Weights of a small segmentation model.
Model: 4.52M parameters, 64-pixel images, encoder norm layernorm, encoder activation gelu, encoder patch size [4, 4], encoder depths [8, 8], encoder widths [64, 128], decoder norm instancenorm, decoder activation elu, decoder widths [48, 96, 144, 192].
Training: muon at rate 0.0028, batches of 64.
Data: trained on larger renderings of crowded toy scenes, 2.8 epochs.
Rows from block 2 of the encoder of a small segmentation model, named by matrix and row number. Rows with one number belong to one neuron. Each number is 500 + 40 x the weight over its row's rms, rounded and kept within 0 to 999. All counts start at 0. Numbers have three digits each.
After each neuron's rows are labels from the 100 images, of 14976, where the neuron reaches its highest value: "responds to" is what is common among them. Only what is clearly more common there than usual is listed. The data: larger renderings of crowded toy scenes.
# fc1: MLP up (encoder.blocks.2.mlp.fc1.weight, 128x64), inputs 0-31
# fc2: MLP down (encoder.blocks.2.mlp.fc2.weight, 64x128, transposed), outputs 0-31

fc1.51:487545472543542497534510514522507488421439538463543574485416464508470453510506477479497499509470
fc2.51:508551474471536468464461572498500571496515530522508506465520521498448525497523544508429413556469
responds to: grey object; its colour: grey

fc1.44:511494540467498517494479579430514527479537471521542461438493485549502431592522465476520484501519
fc2.44:490457530517506508456456427499514510521505491520615482497514445545507429553529475572488468528516
responds to: green object; its colour: green

fc1.24:488465520440481500517434512471545484510533494551570471475492468496498515496491485558582501469459
fc2.24:545506511457472540499540505514510514510489538423582533448529454497522507534490494521498535493486
responds to: red object; its colour: red

fc1.127:466507500450487470360472532514451501465570516543508536500484454484522492558574472448503490575468
fc2.127:466493489494497474460446516595519500452513500547498499471430448531514492478429518579499496479527
responds to: pine

fc1.32:530499511524580488473521440471511531502547453523500492502522539528530535524465443513467509456522
fc2.32:518508553466492478503500460433525487406519457480509521436524472583521549501475544480429529491479
responds to: green object

fc1.61:534537499452443398527539525509495538478462478427492529473505435461497449551536550513529515508513
fc2.61:471506453478554543486411478508535571441503484538533553501469566463553457429500444549487497474547
responds to: yellow object; its colour: yellow

fc1.38:477464461476511552467527536501480529479495530497502503496516475453544472459510527577552469573440
fc2.38:479490425490528539513429539509532500479507575575498550521488436472543445403551550487487548510457
responds to: red object; its colour: red

fc1.90:524562493416430441464554531391535489532473485457491517530491486465487491478499523511539539545550
fc2.90:464497458468481488466508447535625460507500515531525566445513483455583489497513511548476513497514
responds to: yellow object; its colour: yellow

fc1.12:469506557527494507444571476487530517571547511503600524481511542493524494515474515483492547472482
fc2.12:515489452474530480488537420509479506454494543511455526562519469525427528497443515523531462535519
responds to: its colour: purple

fc1.116:511481510517567502487507517477452422582530504539582560512509480560555476540472446473474445475440
fc2.116:475450489519470545457520474569428501596481502589539471543472532540473506512506513493523514497415
responds to: blue object

fc1.64:476503532432501525466494461468542427532504491547504528593475480497517472493504488464551540523535
fc2.64:507510580481385445481504458552511468462470561478423493461604538517492505466553538419487478515517
responds to: brown object

fc1.46:467492465487523513517462501524509553516576528496456501434480522452554498522487515592501519428507
fc2.46:478577490485502493489458477515511455483511471478511542567493528526468498469567493512448528534499
responds to: white object

fc1.87:495498559533533487451506384472446483398533432478483464485535462515456468471531499516538512447495
fc2.87:478519525511494433479464445468466546449525605540484537493477479579485482548598576491499481504489
responds to: yellow object

fc1.60:452554496500525592492541465465491478443517527506457498531541528471414558529440544500507468494512
fc2.60:551468468517512521516498515505519474554535509508459536560530516540348444446423533491567543468460
responds to: red object; car; its colour: red

fc1.63:568507485460500533461487524454510416503470549542406497516392549446471493487502490549524519444463
fc2.63:457500486504461473480510506496500424546482516488508514534499492490474502527445510566525521538544
responds to: ladder

fc1.75:494478443510505482505490526514456502520504537507565462521547489562467564477520511466526471465517
fc2.75:481500534467516516472528530543433541514484497505563525521522559477473440450469509490499482499415
responds to: blue object

fc1.39:596508460451529604532520485488447495530484468456565529501507482490420471507479451393468505553452
fc2.39:451527455452511516588501464492439476500440433538545578511508439565464575510501528493520540538509
responds to: blue object; its colour: blue

fc1.58:546518477485500492520481552523473489532511499420487516484441508431512503504535404493526491467485
fc2.58:480552407518458517517506423520465470520505490433451475434500544502499482500529536490517476480522
responds to: blue object; its colour: blue

fc1.35:509500446530523531451493517524528514511469524500473504466509440570467519486464455482510421526534
fc2.35:480435394465516574489504464527549507526507507523401527589531509531379489468469502506521528513548
responds to: blue object; its colour: blue

fc1.126:529544450478535499486510507467425519512504593498486519524532483552426506577578534489476536433534
fc2.126:480456494514483472481536560545543508452499447467519549498463465454475546489461503476469441508464
responds to: teal object; its colour: teal

fc1.43:528460479495515457489434471553526548526518516562533490580461491626503493504525474501563455510497
fc2.43:605491522515561469530480502460491502561514459499572539498489447493479522501460530461524580450412
responds to: green object; its colour: green

fc1.41:513533421506439492482502524508477460567496532580484450496455543420506478527530482515545489465487
fc2.41:489550504536504467432468463562543470540492586461390543575487527511504466499478495544496549523544
responds to: ladder

fc1.66:459443513533519554565474453519476468635508442551546498531509495539482500489524498553496456475478
fc2.66:529488474535569563496476506473432520458448498552485465550554494532494513612487470521541525520516
responds to: purple object; its colour: purple

fc1.88:581540501476506505560441476481560450503469518449488535546535577524452504544482535470517486464484
fc2.88:488514493465528557464482483503534482457476498440450517575641528459445525491477452561537512419474
responds to: yellow object

fc1.115:498462476476448582486441547502584427480501495470533579445463466521468485506599470543528493562434
fc2.115:459468507484477489573525492474477557489488467464525581429498466539520455531530511517524503483530
responds to: red object

fc1.103:487476587520545449451527483494481505418534479458482469507570434539513509513474525469478429509480
fc2.103:472563486506459453526490484534467545598486561502406492493546485500520465475546520529541486469517
responds to: yellow object; its colour: yellow

fc1.10:518491528502522529513458511507586499441512456525507518546516505513468513550466596510466512534492
fc2.10:510581475467526512550508447484481549537521517478446469447489617572450438506486517497517456523532
responds to: orange object; light from behind the camera; its colour: orange

fc1.69:526543553460485489469548510510503462469469474511527505514452540552495458469485454433456490509482
fc2.69:457432463491507479493491461475541496527513529543533545516529407523472439591523477515513429533533
responds to: teal object; its colour: teal

fc1.102:504535453545515531447585519512456560543466480529512493487489540548474493600481563489548546524540
fc2.102:478468546523486481535424497528493493453490493525497581568539468490443518453521494503461500516560
responds to: green object; its colour: green

fc1.108:543484507514504470439510601481576518513552442508451518400473545523485580475491508467528543477441
fc2.108:470561478480485544462488427519522465526432489430495528495501513577522463537444499534464483569528
responds to: count: six

fc1.11:494528510518449436542557428539566530513490478596544544518560469454498531482486457540502520518499
fc2.11:486546503457567524461465527443512507475569589450469464532483497509568470441520525434482424490543
responds to: its colour: grey

fc1.100:530487491502485501550502557514493519459482510495533455417493442466508419511460511462502568471488
fc2.100:479530440483557420460443462536499540476510416466524579530575456484484510496561472540496560482513
responds to: purple object; its colour: purple

fc1.30:462506479432527525485537477435488505520496469434527528542468538537506481527396471554467548451466
fc2.30:482430561504514517472455510558476468550473522414447463497513583543484536561500478459496507518400
responds to: its colour: white

fc1.5:436525470542519507473433534490528470539589481536469518423430498434536480530479502503465526477503
fc2.5:480525451512485470488443457555505505551432494509559556479447548559485525507566480472435552535510
responds to: its colour: yellow

fc1.21:501508473493434492483519529479587488501458498514550494475456488500459510541476521509425486496476
fc2.21:545483435549546487490470520442528570509505464518511537493506489525480562567413453522446495529529
responds to: blue object

fc1.119:490541482481543474459456545449548523454458547511457467522437513511449482511545519510486553507464
fc2.119:465432474428544501483448557438426446505486492493497532506561420512515515480459498489508549474518
responds to: white object

fc1.33:532497468538508483485517524466601534502547488452499471495487504506460583491560559500466465511493
fc2.33:478458563559434497547446524559507519457477452516515513557516462483457508548469482479532538499523
responds to: green object; its colour: green

fc1.17:476526570484517520501538480495494444518484512534506480514515447418477537522489503462532570450482
fc2.17:501560499527532440477497490454460456473462566475540482491516500595464547436497528426462595430486
responds to: its colour: red

fc1.125:505471524568435527484536547582448470453494502446530514475520549440441545553480533452476543434497
fc2.125:508456522437536441514529500514554488467525440449454479534623493502508491486483469477452499540571
responds to: blue object

fc1.89:475625480461500494443448540524442516524551554496451534536532519483461453569529567511461493504576
fc2.89:485529518474520503542487539634556517450536482516489567511486458433493466467440525486448386492549
responds to: its colour: teal

fc1.114:483482569530520477558545501493472545534481453486528528535533445465526548519461510477537432494480
fc2.114:493525507515530507488472542500495460580595534494467447587584475521478421432552518518541516501467
responds to: yellow object

fc1.40:546475600457513430551513471490429507484544506466539528480559482407533422500540448551539522467505
fc2.40:517441482415517461487494497463478491433545486553516508549485399480513461470542585468554525438514
responds to: car